Weights of a small image VQ-VAE.
Model: 3.5M parameters, 48-pixel images, encoder arch efficientnet, encoder norm batchnorm, encoder activation hardswish, encoder depths [2, 2, 6, 2], encoder widths [24, 32, 48, 80], decoder norm groupnorm, decoder activation silu.
Rows from block 4 of the decoder of a small image VQ-VAE, named by matrix and row number. Each number is 200 + 30 x the weight over its row's rms, rounded and kept within 0 to 999. All counts start at 0.
After each channel's rows are labels from the 100 images, of 14976, where the channel reaches its highest value: "place" is the part of the image that holds the peak. Only what is clearly more common there than usual is listed. The data: flat shapes of many kinds, plain or patterned, on busy backdrops.
# conv: 3x3 conv (decoder.decb.0.1.conv.weight, 192x192x3x3, each kernel summed), inputs 96-143

conv.98,208,183,208,242,219,195,210,243,152,126,259,196,231,157,185,218,233,173,228,156,155,229,174,210,240,170,205,227,204,191,201,192,190,212,161,194,229,224,235,166,193,177,183,210,202,128,201,257
place: top centre

conv.28,195,196,170,230,187,197,239,108,236,206,232,261,228,149,223,220,188,162,205,184,123,196,192,260,157,240,259,214,201,243,193,184,227,183,217,189,190,199,181,208,160,162,193,176,247,170,173,249
place: middle left

conv.42,194,252,234,204,209,229,206,217,181,242,202,197,189,228,182,231,233,226,227,196,200,210,220,213,215,240,212,181,194,179,201,216,204,227,136,171,128,199,203,242,209,186,227,198,196,234,179,218
place: middle right

conv.186,170,196,192,196,207,207,225,212,181,195,206,220,195,159,268,188,135,212,206,222,185,120,171,144,183,189,231,214,153,191,216,208,194,186,180,220,222,176,176,206,229,214,231,222,191,241,206,192
place: top right

conv.117,192,199,193,177,184,167,178,210,172,183,212,186,217,146,150,223,199,197,210,203,204,202,214,205,216,168,189,226,182,177,169,176,182,211,187,182,219,140,182,157,162,186,151,181,252,188,193,208
place: middle left

conv.91,157,150,227,198,194,202,195,158,172,183,193,177,221,148,213,202,219,181,213,158,203,195,230,245,211,198,201,226,163,242,246,183,201,197,207,203,144,183,183,195,213,212,223,233,186,161,190,208
place: top left

conv.17,236,179,193,191,169,189,195,198,210,271,179,202,188,199,180,178,204,171,182,219,222,236,225,190,219,226,161,139,217,183,111,176,198,224,182,180,165,190,220,228,87,176,169,173,213,151,186,207
place: centre

conv.19,182,203,218,228,239,201,224,244,213,206,175,218,205,147,226,180,236,227,190,247,181,130,170,202,222,203,223,234,195,236,197,144,212,214,236,209,232,202,182,220,226,187,219,285,207,246,195,225
place: centre

conv.189,171,169,137,163,206,201,240,217,158,190,191,186,199,173,115,237,206,209,179,210,187,219,197,174,180,186,207,238,268,180,248,179,192,222,187,168,219,202,227,143,231,163,182,171,162,152,233,217
place: top centre

conv.48,161,202,216,196,167,220,221,241,171,192,183,208,173,188,169,229,214,205,182,180,140,176,88,175,181,200,157,151,206,214,220,232,218,156,209,184,185,178,132,207,173,218,207,192,128,170,198,162
place: bottom centre

conv.2,209,202,146,236,198,190,186,210,192,225,182,231,155,191,153,126,188,186,206,199,167,174,209,202,200,157,197,168,184,155,225,207,151,174,218,193,227,237,209,217,198,212,227,200,183,199,147,192
place: middle right

conv.170,177,196,217,184,244,179,219,212,174,208,174,177,204,290,204,201,194,180,268,212,264,185,149,136,197,173,211,202,220,133,173,185,196,155,234,250,163,217,201,184,204,171,191,238,240,247,170,232
place: bottom right

conv.108,199,208,214,165,163,199,198,161,239,222,237,209,208,200,183,204,181,197,184,203,163,185,198,204,192,153,134,228,217,171,201,238,196,203,215,214,186,172,136,176,171,138,174,174,183,193,191,198
place: bottom left

conv.54,237,192,137,202,196,201,131,146,144,169,173,201,179,160,201,163,161,172,170,244,212,205,189,192,186,207,170,191,201,202,183,145,191,219,229,193,180,228,144,209,203,179,179,191,184,171,239,183
place: top left

conv.61,155,192,212,220,243,181,213,183,192,224,189,220,235,233,195,166,161,181,216,190,229,242,178,249,180,237,185,184,229,196,179,191,220,155,200,205,188,191,214,165,169,201,164,206,191,212,205,154
place: middle right

conv.68,188,261,231,163,192,237,201,127,195,229,228,200,209,109,163,190,225,170,183,224,199,266,193,214,263,213,202,226,228,236,170,179,222,187,140,199,143,213,219,190,201,206,180,162,213,156,190,196
place: top centre; top left

conv.185,234,237,188,203,232,194,160,171,214,175,242,197,236,206,211,212,312,113,171,179,199,187,194,175,222,168,210,194,223,215,178,194,213,216,222,190,176,213,167,212,139,195,248,216,219,248,223,204
place: bottom centre; bottom left

conv.107,204,231,187,264,218,182,158,159,229,245,215,169,197,188,192,149,228,196,194,239,152,201,225,198,210,198,191,236,159,183,285,166,228,210,184,183,213,174,171,188,182,235,220,213,206,143,157,259
place: centre

conv.87,216,181,162,167,162,234,186,205,208,187,193,206,248,156,186,196,171,146,233,163,204,143,246,243,211,186,163,210,214,186,193,210,193,179,244,191,171,207,198,188,168,186,205,164,147,208,200,183
place: bottom right

conv.104,195,170,169,180,177,199,200,162,198,220,237,187,222,215,214,180,256,196,159,210,214,194,175,233,222,162,202,184,173,225,181,170,201,143,218,206,153,195,227,187,193,196,206,242,146,171,211,167
place: centre

conv.83,153,199,153,229,260,198,166,127,202,232,173,178,255,169,152,171,235,192,171,157,201,199,234,248,198,226,153,177,225,199,187,240,183,136,147,214,217,208,242,209,233,183,205,222,212,254,236,197
place: top centre

conv.134,268,152,187,208,213,256,200,218,179,191,198,246,217,136,177,187,234,186,245,192,251,198,202,220,280,169,206,164,177,180,203,171,183,218,148,194,236,224,214,216,269,224,159,187,242,103,216,242
place: bottom centre

conv.57,184,166,214,209,203,176,175,199,156,171,216,157,163,219,231,205,211,188,195,187,191,184,167,249,194,199,168,181,217,190,174,174,194,171,184,208,198,185,169,195,164,174,147,185,197,161,218,204
place: bottom right

conv.173,224,206,152,177,159,177,224,146,174,182,191,209,201,160,207,184,188,166,195,150,201,246,196,137,173,200,237,234,169,190,230,192,232,186,257,232,187,153,203,219,227,170,203,210,170,183,195,220
place: top right

conv.59,189,179,186,179,185,205,191,188,191,267,217,204,204,198,143,239,207,171,209,249,216,156,145,209,218,167,215,97,168,189,139,317,218,159,169,215,196,202,162,237,178,234,209,182,204,208,213,174
place: bottom centre

conv.152,181,225,253,181,250,201,163,149,175,202,206,210,200,187,205,144,74,233,230,188,210,183,178,217,128,203,221,150,217,214,144,135,200,170,176,205,215,180,226,214,219,203,164,189,159,217,198,162
place: bottom right; bottom centre

conv.84,189,227,226,177,227,212,229,202,208,242,191,191,190,141,193,241,192,187,209,223,225,188,205,207,193,203,151,191,223,205,206,178,230,171,184,209,187,230,207,169,223,166,216,187,167,173,215,150
place: top centre; top left

conv.39,249,201,166,239,173,228,211,247,229,198,201,192,207,175,201,251,258,183,261,236,192,212,220,222,231,185,178,229,170,212,240,212,221,194,241,202,190,240,203,221,228,256,237,221,262,223,218,241
place: middle right